config = dict(
    model='audio embedding model',
    dataset='melodies that start on their tonic, played by one synthesised instrument',
    train_examples=26041,
    gain_aug_db=10,
    noise_aug=0.002,
    time_shift_ms=50,
    n_mels=80,
    hop_length=160,
    input='log_mel',
    spec_augment=True,
    win_length=512,
    targets=['scale'],
    num_classes=8,
    embedding_dim=64,
    arch='quartznet',
    norm='batchnorm',
    hidden_act='gelu',
    depths=[2, 4, 4],
    kernel_size=11,
    stem='single',
    widths=[192, 240, 288],
    am_softmax_margin=0.2,
    am_softmax_scale=16,
    init='orthogonal',
    residual_init='zero_last',
    optimizer='soap',
    beta2=0.999,
    learning_rate=0.0022,
    beta1=0.9,
    shampoo_beta=0.999,
    eps=1e-08,
    precondition_frequency=25,
    max_precond_dim=1024,
    merge_dims=False,
    one_sided=False,
    adamw_lr_other_params=0.00079,
    max_grad_norm=1.0,
    l1_shrink=0.003,
    ema_decay=0.995,
    max_steps=13200,
    batch_size=256,
    epochs=129.8,
    lr_schedule='cosine',
    final_lr_fraction=0.01,
    warmup_steps=2640,
    weight_decay=0.4,
    adamw_weight_decay_other_params=0,
)
Rows from block 6, named by matrix and row number. Rows with one number belong to one channel. Each number is 128 + 24 x the weight over its row's rms, rounded and kept within 0 to 255. All counts start at 0. Numbers have three digits each. After the name is the row's rms in percent of the matrix's.
# convs1: first pointwise conv (model.blocks.6.convs.1.weight, 288x240x1), inputs 0-59
# convs3: second pointwise conv (model.blocks.6.convs.3.weight, 288x288x1, transposed), outputs 0-57
convs1.93 084:152120133127139143133116113114144132114134129075106133149133138124134102105140134118127158130116151131082130080155118116142161160121129129155146149130125150153107102139110063103131
convs3.93 085:131114101113137119133118081154119148135128151126182134127158100066122143127129099131153171156114114161095112100165136136134139143141135110111147132119110104116119125119093165
convs1.94 093:128136108164118124128130142085130107150128144106114159159122091113120137142111103149099089106168141139141124136112129126145135136143164123104131182130164110114148083102129110118142
convs3.94 093:149180161180128143141104105106103156185130214093157111137124170126162129130125127088117116127079128161127160099075153155096107143102133131118097119146115116121120133111158132
convs1.95 079:101185186137129152138126107140114096130150136105099115111135106126120129128112136156153099128169128138131168098140146145137166158116130098111139111096146104142101102205115130150118
convs3.95 077:140172196133168118111101124147147114101134163100131147178131090132139186130107113143128121098138099149158096117114131115141124149125131145090149152099125123142128157100156123
convs1.96 115:132160082127115126132133128088135156166133146151080146133151127100128152084133100070121087148139154123119130110130149096168105109147184143087111116135107110153141161148170136103119
convs3.96 119:119148119164127109090106180144103143115132141115116148154135127109135135109105146147126155155142151081170107148197143135122133147116140127119143090087116134092150127123132139
convs1.97 107:155112123157121140125136127141124121127112142137135117129107157118138088088155148120131136158124118137142137096100125199146136100151075138155136142158127185111120159160130151127138
convs3.97 108:160087135110115120138103105123107102172139175168108110139111138134118128122095118139132133174156124151151081144124090144153083112098078149119098142138142129168126103084113125
convs1.98 084:079121135165137186130102128146131079077159124151114151106095129109145129133118090105151089150134115100087098138127150081139135142128133142110157134128178146126099104087137135140117
convs3.98 085:099174100053122125162164120064090113107125179078077146136152149157098156090128147138183160110147125127138122134136146168112161146150143132171139126150138126098126132143149128
convs1.99 096:119112102168133093146107119156165094141073102114132209141156105120137104126097156147111125081145180180120170141143106107153159123151168142134141081095155190088177135130092122128111
convs3.99 100:127114137147109162109162130165160167173152101110125126138138110145134123155121071123154124187134115143121115129159124139117128141116183108154107109103166125132134122090147095
convs1.100 084:181157108125162145159140154185129117150135080129100130122110091145148115105144147142113103147128108150104143109155118179115091115144192060124124150132142074105121142111115134133125
convs3.100 085:095181120066122122088115165095080132132126130135129126122125112080135109167122151124118120129108130140113070107152082114114157112141097124147103099109175103137144090122162118
convs1.101 106:135145073125118166162126049136128122144148184155121157107111085094120111139094118141128144113086085125162127136162113115087158119139108153134115114111135128156132127145129117131152
convs3.101 090:150112153174136090084135129134134093152108091097141137131116159135121095167119114115162105123096119110123129125095117121102139146114126133094112130141120178135098122118071133
convs1.102 116:122151108137081120143108135122113102134118113138121106154130124156168138126121139117124113098104134113112157139095141163147128130121173106158128085080120152111178092155125135121110
convs3.102 129:130241133101137136108093087105130066122109122140110119137150162145129117121118157112160109119130127081114115140146129106109117140153162131133141128135127115105119132183148161
convs1.103 092:106147145124123099132112113122109097125142098139127110122120157122127151124148133131122106066093132177111133125161135088076161158115138171109111134182149141129119149126106102128100
convs3.103 086:164114117167133120103153116142125107112121173075118125144122147150126177114110127098072141136071112138127134139130143110126125114089149118134152125139130119083161093060075112
convs1.104 094:045129102137130135116143131109113121140126135134097117121128103136136094128137150109119108131130122155157150158157166121184110105117132140148156162120126125064123124142125122119161
convs3.104 089:118095119085168057155135148120127112139154142087129101156121132114119146123114103119124137113133138127106122147206118124114091106138027128127124126096165121146119113099151128
convs1.105 109:104095102127142101113126092121148118160144124127136129126101101134123102092132119129165157097140141120122137137106116131145099121131143135133127124158130150128070132131122124140139
convs3.105 100:116115080134137167110114126128161122173136148119132126106112126150105137124122111100156065107120151151143145129066134105121133131155144131133123173106140148114142127156105121
convs1.106 089:157137152130180163129139133089125115079134167131138158115146157121150105130127153124108124155104126167095117099145089146110123126150171138116177156138103150154092140113141091110130
convs3.106 085:163128124104092119128112092134163172112111158106113101135131127173122122139096162131115124143170129145129122136123102144128118107122062107119129129135127118133160092139126127
convs1.107 100:093127128134187134130131131130111137106148180132083115139126112115136132115075121115113163109106196124118145138137116131113129138124102148121109073153107113198158135145129128104117
convs3.107 090:112105115121141143142153186112159164080138114100140097098095095116129157143137127116152108130097172137131140139146136107192131123128134145117111122094093108127074112119128123
convs1.108 096:095112124098136129118104118075096121096104129174136132118137129100144120123129116134148122101145095116068117114160110128095168110105088168088141111132136141143135131121118124093118
convs3.108 086:081063145130141114107128132144152139139140139168132134152116140172116128147160159121144141116100125155133141130116138156125119164108128143118122128162117148128138138141100138
convs1.109 088:073131121155103120151149078127156164140122130141139175153105159140122110185114148115155177120130177128149138139130119121114135121114139147112108169149098157150118121120122102107118
convs3.109 085:134110126125129130112129110113127114176165127114128147119122171107139133160117100106152138123095146173126145071172102172164163138157140154089156144140128097132144124189125133
convs1.110 102:181123150131120124133168122128135131113107074112117117128069155142130125154106124139129102103174119126130100126136142082140128145109151155132135123151115125164111131138136118169139
convs3.110 096:142122093184114082139127124103139162130111109143135129115121116092144151145162130150123128146143137116119163156103155129118086106158138103107130126121112118168097145100124126
convs1.111 089:127127123116148124110143106143180120115144127101130182129129146138100110132098150126172137176122152145121122096199151136105104143134159138131126143120127127105047120142095114133110
convs3.111 082:149133127114128131136098138132156128146133125110111137113129125118103134057140118120143144107120145201085119112144138148125109097138072123157124114121148132129099122150152141
convs1.112 100:136121150105119079131216143113133123134134161130147142144118132128182124140137146152120094172086164122169142116141102129134145116141135121090122073106118137176149126126133127111132
convs3.112 105:133119101113096141094169188149074137133090116104115124116120136124134132153126135154131125105142146103090138141201141128120100145091141147093160139138106151157124123136172152
convs1.113 078:134162125106124107117115154148128129143139098103120131124125142099134137121115126110120115112101162115045131117118104146112116082129156135129125155133116124142147155146135097087108
convs3.113 088:164145126182140112168129132091095089123137139106111139137130170087131139114142123117135136117134106119120111135151114114133147124093137118082118104133103112143113156191182132
convs1.114 096:111133138128095152122115181128153110151134167142146173150155115123106123080164153126150081118156125099152110141125130121129127096154129092106131142132113171076104094128157133089114
convs3.114 096:109109106128079147152142127116165084102129128130110139120116114107176106075169161131119124103127154122146122125154096139137112115176122132132106145100135087152150128154133096
convs1.115 084:160118138130089129128130131179120110121119079162134138128140087152123095097119125114157117142130138129140098117144138129112079127125100110118106154171214130131088149128095146129113
convs3.115 091:136140094138179187104117138130129096187137152131118129160126099120098108181179091117130134102098134154109124151125160141129154110125131108132130166120090125149138117170172175
convs1.116 095:029117107152164124132147149118130126117112133160141168114132093114156082118153134129121107106128119116145112108080183136124150114169076119115123117095137147124197167136117129104106
convs3.116 090:141105141106131121151122100135144171130172126134119149116177118169134125148127077114128144143105148115097129176117113142126129132129123140121124121113143120160129139144142136
convs1.117 113:162144128129091143129116082104135116144160148114134124105114120151120108128128193114120093137103123129067128118108117129123142126152115159110106106139153156088086107135138142079161
convs3.117 113:072169134129119142111094143099170147134103074134129131166120157140106142145138152132103121187129119137172125136110118078148151155164150134108141110151109169140126140139069134
convs1.118 089:148126150150104161135106087132121139120145131130131150121113130127114110138149144123128104156075100144163156124147150148143128124154126138128150165093121141195128133119108117123117
convs3.118 090:075120127120111125133132163098096167115168091119163163160144153151137124122138117108169096098194119116135134123140135135161121128126141125132117165148132177100163134163144117
convs1.119 119:033118110105133129143138118127130126156137147178133114129144094119109113107133165126117092134136146171152117118175099121149113130102134097081151115110141114228123132117110174116100
convs3.119 102:127105135123148083126085136138153129091134152080132113130126128091123128167134132077116133095164156098159132129104135145139181096106121150112113157131134143130140132138104112
convs1.120 108:132137120126118102130154148131127114202159107139156146117116124119155101109124141110168124086128157091119125115107148139121126143119150152124138132105123124118139129145142127100113
convs3.120 103:147112126128117117131139107123125136154139091115129132139147100159129132151132107121131064170148126161144136105127128103132104127142113149128108078130111139114089140150135132
convs1.121 095:124148131145136093124154105126122128130156126123126161129136143131119142143070156139124155191148165110119132134130132136105123085159158128108092096144122141082164128120145124166123
convs3.121 088:080091161129137129122131140106090143125092095135131164144104103126112104165112128125129161164150088131142113136133141120140104096166126115131140109084109134134150126137164123
convs1.122 080:143091133142095139092166148139118131057153111118101124119105164131152165124093138146126103159099070116145186191134130141115145151149139148136141112126154110124103099136153097122123
convs3.122 081:111082138081117148122128133131118122141136154126167153088119071155151158100081140132121140108079137145107151114125131098134106170130146126089087122127101123119118120125130125
convs1.123 090:115133158104167170111152138121105120131124150094141113161118149107168158127130138147103106099132077129158099147155155118154112088112145130128151142110098187128117120118156140111135
convs3.123 079:162125134118142131135148129107095139156150100126159144122133105120109106147141118116104134130160175147061137116102133104129118130104126124124130145122163085141098184084160116
convs1.124 083:102168140139164135110072118142132105144188139127092135110130080140138121150124123102112133098093141121155143155130100140163122113107142131096094134108128113070154134116126126130123
convs3.124 090:102129133103113182166110138144133096118114142130149158130137195100119151134118156146120123129109160138099145148164104136133156150129107094103116130156139139177154118176176124
convs1.125 094:157147144106135120169130128138139127136145120166136119183135110136109110119147127100168071136173128140136151123161125128126161144172145139153138124122143120114049128092135102167127
convs3.125 082:139131126120175123151129132137138188146172161125098099146139145120128108095164169102123122087135129103150112155142177119119102156143138153133116116166185131158088125116122124
convs1.126 091:043112120142120161157119129040158118076123143120107085142142125124129114123087136119133136135173091134106135096106120129114145116162137098149153141133063133124059131146166110099140
convs3.126 093:142118112149115105166113130132153102141119094137162130107111085141128097131140174123178132089113133106139091141126093151154109163115105134105123142127116138182112124093126118
convs1.127 084:102138122091146157136107109154117099152111164151118186118144124205143126134162121135129136108113128128169054148131155168153112167130117129107123167130111106099133114124102125123149
convs3.127 083:128146121130111109162150111162125133108109172106177128191120129118131134131095122131091123132093139158099147147106158126160091101130122132130127143144128121093148233151143144
convs1.128 098:102118148143094094114114141085110138131170147132140119115136119139149154177077142162130121117091123130134133115145144133111150144128115141086160173180129093116162134120118147100085
convs3.128 112:117139122120119140091167145127098117114103165162144111124141123148131154138140146116104127104084124162128148136120104139154094136152096108107151133133116154120145097133143111
convs1.129 099:172126125134128142137133130151150117112115133162109137074066139092147140114142165123095132114149096118139125095134102076129177092140125129123130147142104094192100144094112167178100
convs3.129 092:136167118120126125117072122149168158123106129157131120158104137125164139105125131111118114147159124124163134113127115124163122157115134140076136104119172104072152152120159137
convs1.130 099:055121162139165129130095094145102130098109133133099174125098118139120124110114155153098118084115087116140115153073132150091121187135103165152121092118098129101127145118134131141127
convs3.130 103:056105136128144170132149097101155140100125188143147143155140146154137094097126106135142129088146154177117100117165112127157179104124155130123132160140138139144115126138126069
convs1.131 109:196132087092139105130082102137141134126084153123145136173096121138090126069082114171132160125142097147113123132115114133154146134109112169142135179116194152137145120139104114112147
convs3.131 119:122141157103097160129178148131135166125121158184126127126131153119127135129136153119095099184091158173128121098155119072160149089132125113093136061131155149095130133134145140
convs1.132 099:176100112042144085134082093139140107092123052144128071094132118130099122104125145125113145109131112118144132129136082110143131132109130129130117121139112114182107133136153169083135
convs3.132 088:127144092086112149122128167144091130112138133158152122093131140189133138107138119172144152127134146116138117136170113130136114170128135154094096141131165099129086110151137149
convs1.133 086:123176123160082110076136097158127104137127145113133154134124123142132118139127172128132135082085146136128130145129173146171098145119132133170131126137131112135147122096209151099105
convs3.133 091:115142128106113122206113167160056145169124143137116163161123150116101111096128117128130228173135126164150108088125161127127152171124159152108128133116137112152134131127133139
convs1.134 110:148147146112167108150125084123161131117123139136135173116098105113117136141194120101156133118153112118108127134117130141133126139107104098133119108130098131129119154123092129124117
convs3.134 111:149149145141122144145115089131119112123107135132077126159123142134151129150152158147114143143105148103118162143149111121083160143123090130114113159132120175100140120126112099
convs1.135 105:108153142154131151157129103125112104116127123122118118109134126155120137133090104152134116216128159125108144130111131131161120144132125133134084159162159093125184122116171119118129
convs3.135 109:126126127102143118122159095127175163079128105123140102128147146140128143128127086138092098149131130112125095146179116134071155141134142132113144139109099116121145135132128120
convs1.136 105:152120134145126183131146154099119162120112087119129126140124129123178124115141139121095110158126174128068126143154101160141082111136088124083133136152113137135101098129122123124153
convs3.136 097:134112131158181134092115124127143183090128115112110131115141123108142121126082114140126143125126133133162149109122141137158157157108175116146147125100115157095123143134124144
convs1.137 101:089120108157147150145141163125113107119116148133105148105129121129087177070149108120104173085149133133114136131128113067111146120150103110128146124146129133103175111158084112101131
convs3.137 103:146151135098069138076154145134141128099100078137153128128151141147134102140109125123120127121140128092095153099143131123135096135138138126159146191176173125132076144132099135
convs1.138 110:109144095099120142114085150105159119113132118130132123155110115158106114146085062154140108101138118109142150136148097153119160134178126161114144127138137164095202155133154135155130
convs3.138 109:120092133109103138143121137155139079141144142115093141111130191146133102189096128115114117182122122173154122117135111122129147126139169110117130147128128181123077157158174127
convs1.139 104:105133147132150087118122133128132142121161127127125175143118116135133101142163103128140042099136174124136134121181089091122134121144089112155108134128171098126103169100121134165149
convs3.139 107:161099146139153103169117152128164122129142145138112126077162129096133163131139110115097132153092141134131152151120120100087157140123099106112147131131168127136123097127137120
convs1.140 112:116144153168144136142121133120110140132134148151142132129113127138131099135131127132138125104135130126151115103123140152129145137137128156130146117088130135108117060113146115080092
convs3.140 128:131125133133157118125132116124107125138156130155134119138149114150125098133147159108136130116134067112142140109121134129120165118163077142158096133147113150136122132105115160
convs1.141 088:146124129191131090122094109149146108108148131137130113107141137102130111103123115125148106165106123094132121120123181087105131137124155107092118108129121154156095121058131136121118
convs3.141 083:188142158146112116121100137130129091152122042128142131099103067105132133122130132130101136199121114115101088138139141134106091139110127124141088123136124142160121140077111117
convs1.142 105:204148166135126108143134125131155115120122116113114141164138144128138094110167089134138117092137120129137124117113117117157109128152088116134131142093093129128099158128103137114154
convs3.142 107:125152118136179185109117143108122120132132143160100109137129122135122114118141167107127112109137123168183158213197132113132107129116146083146130117094121124120104117140134158
convs1.143 090:152115111127123076164129119123133081114133134116131130149167176154151072164137089123133103117091153199120111074111164153125097058096098126163147126112128124115113131127125122172139
convs3.143 092:079090111111152161165096131107146154144143165154128119120097133113106155132127113154121141141153119147138122102108119097145107128112142123187119086098154091114123172142138111
convs1.144 097:114110120168133058134116120133093127086139119145111106122143120127152125155131129114151154126085122118125105166132128128102099096107154116136160182113117122094106128147153163109142
convs3.144 099:075122115187138128141127103124169135109133100144088138126150157180127128132120121164121144170138130127136131155161156141173101123102105162128166112125145127095130148088125112
convs1.145 116:140135127118155150147151123130160099132103159132126105085092123099124145115163156123143100124109149127095147142112120093134145130136172118173134123102091124100153104121163129086137
convs3.145 105:127107141132145044115125126119135149152141133133106108165112125147138136128145125125136132183131116143112159113109134111095175122122069122137144180111101155138094131123113109
convs1.146 108:098185159090125135149138130133127141114120174132134160124097100122093127131131118146126177123128116133161140119072093148115092085118121099096149105117131120167171187142101110143155
convs3.146 099:131075142159126137139124185117152162134120148177131125131108123136174138133140093124118146134093111133117161107148121096150114100144103139131150126139156151130105128105155176
convs1.147 108:071170087179110117133102140170149114127156122127127152110121143108100113129181128123124146160115125136121147132113146124139175155145126122155115117113129148074125139089144135131073
convs3.147 116:110153132135092160103147153124124125132123083104088147135114121137131122166103126138125176178114183143121138156103120196103142130107154110174107093169123107160123163132175132
convs1.148 094:193191114127137134178145146090095130140129163156102189122102112116145135144117147129134166114132085139144154146097122154105114131099161158122155142140130152128142133146124136134122
convs3.148 105:120132127129085171116112135131098128176140136114108128135140114137144136149092142145137159056110190127079132109152105134109176162135161122131151142128149120127130139169101132
convs1.149 103:142140124120140121129117090189131137137127122160144181060078134125124108131085118080104126129158125124132122137166111090146160131156094124134078170149128078127179119185108089096121
convs3.149 110:169144128169095141081119138120179129140152092133128131118132111150115141151116132156104133173134140094143082115147084159116142139107118126159101136119139153083074126158110115
convs1.150 092:154123108123155161128118125147150134135108064076098132098124114109103111141156158084131096100128186130112151088126083114171144163110147124138107182129147121116101142172122141171133
convs3.150 089:106160068128150111131095157103160144121120141118159112142179152153169100125153122175097116080116165123131160156130127120169107124130090118113156148164146077125126158070092137
convs1.151 111:104129134159120129183121139146129113123127137125147190125106090125148129142113135104131138121128124120118133073130082124127112144119164133128092135124130110097053113137128131124148
convs3.151 114:140100113124130148112117118095137126092107142110123145114128137164134130141129172133082123181127130051103162130161134163049117084140136120180098119159111150141116126141171161
convs1.152 120:136168163152155126150088111149121128115139142131117115110131128146156118118148102137100092141165108108145131114129096143086115101204140087124107086179139165140156138134138110159133
convs3.152 120:130174116159128129114126075126100105105141101128150161137161108160137132103167118175112153134166073133125177147158114101116114166147105138123100088152160139114137138178115135
convs1.153 096:085120135126133133056134126111128094131131119146116084144112115110129130150146178165111142089149123118164151110098132145093106136115095129136151077170170098157103152135125125147147
convs3.153 099:113075129135147106097128090121103146131127133116118073129139121125132135126144105135128125136166079100123127120164125128107125138168115154105128097128120170134127107126119125
convs1.154 107:105132105120129134129141134134149127114122157135119207124116119113104116107135068110129176114098154122130139077118094125144125122102123122152137170110141126094060118139153166071121
convs3.154 105:157164149112132110109155060109120120089110150130163129157177126122122163142147149140149127156136127107134132101133173174106128147141135094115089173129160155121104131151132164
convs1.155 106:169127154126142139134158111089138163149120160144101166124080098097158119175143091157124135066094176129147130111135131124117119174116114144133132099129135109245132111098141115108142
convs3.155 112:073150126118136129109141128081119184119128163146130148090092137156139114139132136109121132182114102156186093122150084119143127071107119129141123130137139120112128126118120152
convs1.156 076:130129127165127115134108168111126135108152119129136102146139135151117118150128119083127087084109128103135093131072164127128100122096140132118099099144129136135076140116104117128130
convs3.156 074:188105094095141086148113120098128115120099107144149118102129181089157123108163119159148153096169144140135137147116138085137111122138140140112121212122126140191124125128170171
convs1.157 103:139117147143142126087133119154125119117130075161125111088091124091105108131115109113152119104137193135130136133131123135138132137182141121106145129132142121112067074114101090107144
convs3.157 095:130137120123171109137112178161112098112120100141137104116136166133136115120143083170102137176119145134150120097154116112157129171105117168133151149110082110127081139103114174
convs1.158 102:090160085105150153110114152143135121110082151118121082126126138117130102136111116122134088128111138128128128126151140161140180079086108131114131145153141092129111126128151126145123
convs3.158 093:121124113125091125119163103162124142145128160151136126136160122104132115119153163124134149115161148175157115095122118110161103130102118152137125140136133132108128143096123139
convs1.159 111:139141155148169175134131160084109112122168108143109097122126127114111158144125094139113117151129153121109116157199152158135134128127143111095159135142152153171112115139120133090127
convs3.159 103:076147128101102135093115176122117148109130117107163125121161127143125086121132131134084098133119086092148118156145130122134125127112175163081125042150126131136150106124149139
convs1.160 102:096148137116100137094117116112103153141121126135129117155132144125152127125111121097133097149165089105118129151100113144174109136134123140139077087096122134086119164134110135090117
convs3.160 110:140124144100120136141117127127171113097114148150155116162124136129136136143129098152143148126145117164154117113138109084154155128106132104144111100171116124132133118082136127
convs1.161 098:118145102094148104099107107136085133116128119102140172102109122116127143132100137130120151102124136129116104147143099144126173154150111137156115097122155101103185111120101160141087
convs3.161 108:170149099154113120122125141109163116184122119124126112115122088145075127107167121094126130105153109083122131120134132132150152066143145124095166091081115104121123113157110120
convs1.162 090:166101106143105122144140129147127144099079127122161167129166110126158122133136137127123176151131116138143155107127147131124092137144167089121160129118123123120161100131147117121123
convs3.162 089:078124126119094099150120142124178110140148111086149131139127142106126114076127095104114131134088154142113135139129128166107147162070121132064102126122070121105152088069203123
convs1.163 113:102102098099122042161118126200124167119156128141142101102106143119133128142135114114096134106151168105170136119124129174132127115131134150118128078104129137144153149115140152102115
convs3.163 129:131096116121140151127111148120128112125115178119107158115143129127114170143109122081134110157169116127115127123142135169131147134144110125065139196136097143129134112120158139
convs1.164 118:106169095143105110134110117123140112150164125130134131099131110140110123108124117129096104168156155116079113124100136164139149159139093139151146129130129103080155109129153137173140
convs3.164 117:130123125158179128124159132181129156223120100105176116146141134094117057141145109101113133134146154135127132124121120129120123132134109131158168119119089126106096137155065132
convs1.165 114:090090111128089123091101140145136127104097137105128092096123149132147132134129105132128123065144137156126156110100176144098123141127129075129136100134142159065157144106132132122119
convs3.165 104:124186124136148142139134134129176180155123128156145099103122145121136135140089129146098088191132150124199128116098138118168140145130155137139154136166152110123167100137105133
convs1.166 112:111170139128122113067098126083150135127147111162116126098153136117152147125121098129095132144100121118140112078120085125117132129126140118072149160138140133149116138131144130131120
convs3.166 102:094110152113099116110126108103179146092139150128115153133197126097158153128081135116165109198158094097110123135129151069123155153115167134187156127140125126101122131154181121
convs1.167 108:167123135113141109139143118133096124199081122163152141089127118133164123163137104144149146131154111100146129123108144184109114123108120092105129092087142144100080124120143085190095
convs3.167 107:107186132098099159120133120123135139138151132096136130123142169136130114097148095101115143147146127106130127106131129063150117053162132131139122142132127099127149114083113129
convs1.168 105:132114045121144120094145103127147128116137163135145119168144109124141120140122129105125073118118131111153115122191161150127121094191189113177165101170128170111133137140128109174130
convs3.168 103:149094133156133092119155175118114180189131162124135116126126124159110136135109097136146148145070105139102127137148133072095151059128153115068134102125127137172116131147150131
convs1.169 085:120133101120137128131110118100128126125123090117142174144123134138164139097109135129061117126148130145104119082105137106123103138095138141093122129112137125136102121151118132144137
convs3.169 088:107136140103120137160157130154129143131120124129114128128150138120099105070113103096136155079139115074162117132137147089120150104094168166127133123129138092108129137134154110
convs1.170 072:158122109154164171142132115125163151149135133089111143127132094119134138135132137119120147141112128139077139132140122126168100118116158106127126152150116090198059126103147152098101
convs3.170 074:124134114127145192110114138168128106121152126135129136109110079114132174155112117102111152117127137128132116146102152090170113150128134107180099135120112118131141100115146145
convs1.171 094:131163162082128112112095124155106131136164141114130178144115130117097146096100127153113114125134116148166127125130125130174137126109088114121147097156101160148120144108095127105155
convs3.171 097:135110084132134151119177096141134069146125107099108110123129141156167104122155153114129129093119129161071141101140129149129137118102110138109149125114127145145118121149142128
convs1.172 103:142125122110113143141167138080126138101120143133143175136112131108151117117145116159140175155118122115075106094058131121144129113142157107115107181117102134166131137153136085103103
convs3.172 120:123173123094146103122112081126107155140127090129123148128139132122141137131119134059125107137133086093140168177128130142076147151132154131130131156146123132083102139108112138
convs1.173 114:207156138089135177138136130139154130142141110122118188154116137142137102115104100128143150097144106120125137141164191043149144114115131109186141122130105115107178112128121155127133
convs3.173 111:122128136116113103130121164141100117118153089181133140113129138129112144146112121129195104129122141127151123200093134128131143145105110140113129102128124141152174116169115144
convs1.174 093:120142111148126111137124120134072116128135102167127086148125126135142098163151085125118125129117135116099157150128155125125136071165104087121121122082124087130154093141111103114110
convs3.174 096:159104138134136134126130147138143138147130125176143127141131162145136156103132113119113109117170116121131167103085117180138087121106128133099131131134160114169131116151138087
convs1.175 089:132158120109131141046126144085114106126161083138173144102120135129113123145147114130121127126140086129126106113146088132148095151112144105130108130098150117115141116125157108114139
convs3.175 090:211068133168159151110120127132104115150122169112150166169127141140161124122121121122156138127155144127093134112140152111124132166119143137113092112120119154139161167114106123
convs1.176 098:128145072151105081089141143106123134108084153104133162120125137122120092117180149134135105133101160119140098111171200132117127078172125096141124070124115117119170118130133107141145
convs3.176 104:148135094136113136150117113099148142130132126136139111127137120097179134171121094133139133150087144129148096127120135130151144146074158139084097122122162105125113168108113155
convs1.177 112:120097111132077116131121124100119118152155120130094145167138125128130122162137146108130123157111123123111104098152118149126137076135125133128098127136109129145147148128166134097101
convs3.177 104:099151117083114114175123112140098152068138099147107101187140140089112139132132132112116137111131133126137140118068147177116152134156196147139162144130121137157173136154091109
convs1.178 090:124152113155136152137153130086129141153117065149145176138168127131169109107125109125116133133100125166131108124110135117129082173094184137166112193074123085137102113102091099129128
convs3.178 097:121105088202098108066146101105191140134141118119142122121164182148116115098135117134134137064115150129124134106129106178138136141172145127098107175089130157143128118134117163
convs1.179 089:120118120135088171127145138110134122110165136132159199118153122109103113102123130141173173105150120113136121138117163129137132138118050141149114100119132143122088099169137087124103
convs3.179 079:148141149130117121143107128134122113153161125109137119173083140130103115106139113098129126157119135139084124106141110130125095119125117085110112104149131151135075130144151120
convs1.180 100:144109121103109132092124131174113122118145101125160107105100156122108145125109178152112122089119132136131147147152131103153099139097129144099145164137125114158190129114095141155134
convs3.180 089:134144101117147109155130079087100136156128121112131133091137138143119131148089140146148140171112143105116128158145121132148107090150079133133116127093148099097142145111163088
convs1.181 096:131130115123133080145171104147108118119158127128079118135131136132126141067136105122149129137120125144133156135141139122132143134103111137167120167109140162109077133161141162155144
convs3.181 102:071135108161146147113149110135074118134127127145130135135149161149170098116154188127131134119175131140123149108148127099070152118144129153122142077159180111122122135090089145
convs1.182 093:100137114123197085138144136160107091131169105131152142132097126127147121111101142095145162123152153157118087098140139132146139140118086055069094159132104105094141096155140126109142
convs3.182 091:159117127103156152130122131126086165172100152150099126154127110109121138137125111099103075136120136122119098120117127102129141131121066125137139148108103127124112136126127129
convs1.183 115:000210137148125112127153154119116130163110152118155112146118105156154134150150125121127117134149111128160162140133126135106141128125142111109163108125130071065141116119133117104151
convs3.183 102:147134132107132156117117124144125131094079085148111105145137130123145124122164179097114108099102104132160120149120121111095146127132122081092138147127102118121140161095128153
convs1.184 108:160116086141152158147173114131153134142128129119144132111125177119121154144120123128119128188131139124112097080148128142149150115147144106155122130106159142036154137127130145130135
convs3.184 104:086129139125145121142129125127125150159104117135151136126142146120140129124142142153128128144120146109144163128115111148110113123101119132144136108117110134117151129127151119
convs1.185 110:194127142124100169095112086149142116164138111145123096169114091137130099125101134165140130143187151111140169154123122123144088117147096124160113101069105176166071101132103108127122
convs3.185 115:127132133167140085140150056118085103129107164108123155111138106135126114161109140124134147084158131167130134150122129079151111168134087106091139151110125111078102154133127154
convs1.186 086:102144122144134174094172133139150128129137172148121151118121091181109131131114130140160116108123128125116134112127137147130167145136173137169137136147105115121138108117085181141089
convs3.186 090:120131134116155101146154158127125136122138182111136144169113144109120139137177138115142095170126159147152122153151147159138136101105103129107117100153145182132133133183119134
convs1.187 081:145100077145099111112117099104096125098118112135160128151109117146116125126117136104127114127086177098107121142155156123120118142143124130089102059091165190142102076125149149159107
convs3.187 082:112150122124150159116133155147111139138099107107120114176133160113149158128072110082108138175132151138120119120154101128109115128104172172091119167118131128116112126112104100
convs1.188 111:143125163164172126089130090158142149099132098122105077193130090095128131173164133168097105109133127126103139120120097161115111133147119129107138133134121103182129167127117120110132
convs3.188 118:121096117149121093080111136104143113098129079128131138170119157149101115153126120122115156081078142142100103108111140091165150127136082113148131162106150117161161121137121133
convs1.189 132:192139133124128139141154102112091127137136162122100140112203127114146179122127146142119125136116124158102139133153114148141102102136196106162137151150156106136115091127115129132128
convs3.189 130:136173133116159136101143116142140096129130130154136120135140128105127116124160164134135123128104124121078119128101133145122133164129075096103118115120108104132153113127149130
convs1.190 091:015130145121129157128123126153137100123124148127121127119131109159163140149171117141139137100132137093137124147076124128146138146187141082095145133101161117157114136151141154103105
convs3.190 093:118109127110113100108112100124107120129118109124127111156138119156125118105114132152177144105110145136129160129114112128155127134128151105137170139139130143133085157126071125
convs1.191 099:108148068117139143147118179132131103106135145130144138124073102151148130131100101127120140097151129116144130138128143164124089144100098145159098102113119133096117137155141134170122
convs3.191 098:113115104125109112152132092105120138153135122105098157138117138176124105124171108149145099126142129139124115085112126118117102118117178101161100148125157124127180127139110122
convs1.192 103:180163120117117120086104116124126129130171122083072153129136159118146122114133131130122130086141112118152111161133116174114139149147098135178120137124096121159151084086139131130128
convs3.192 099:156164097138115096120134154100106124173100159106159103132109131120147182077164090104114118184123155132125097124171170116110120123107147127091132137104102095117126127079139137
convs1.193 098:109129145138147136093119119140125145148135085149094140131116120117146114133125114121154067115103128129154125095158092127133184065111233111124133141125101112099123111111119158112192
convs3.193 093:138076127158150162155107140103094107144124132130130128162105140111133140149141107106119165149144120131148101121178130103153177123127125104202119127124170131130155149103086132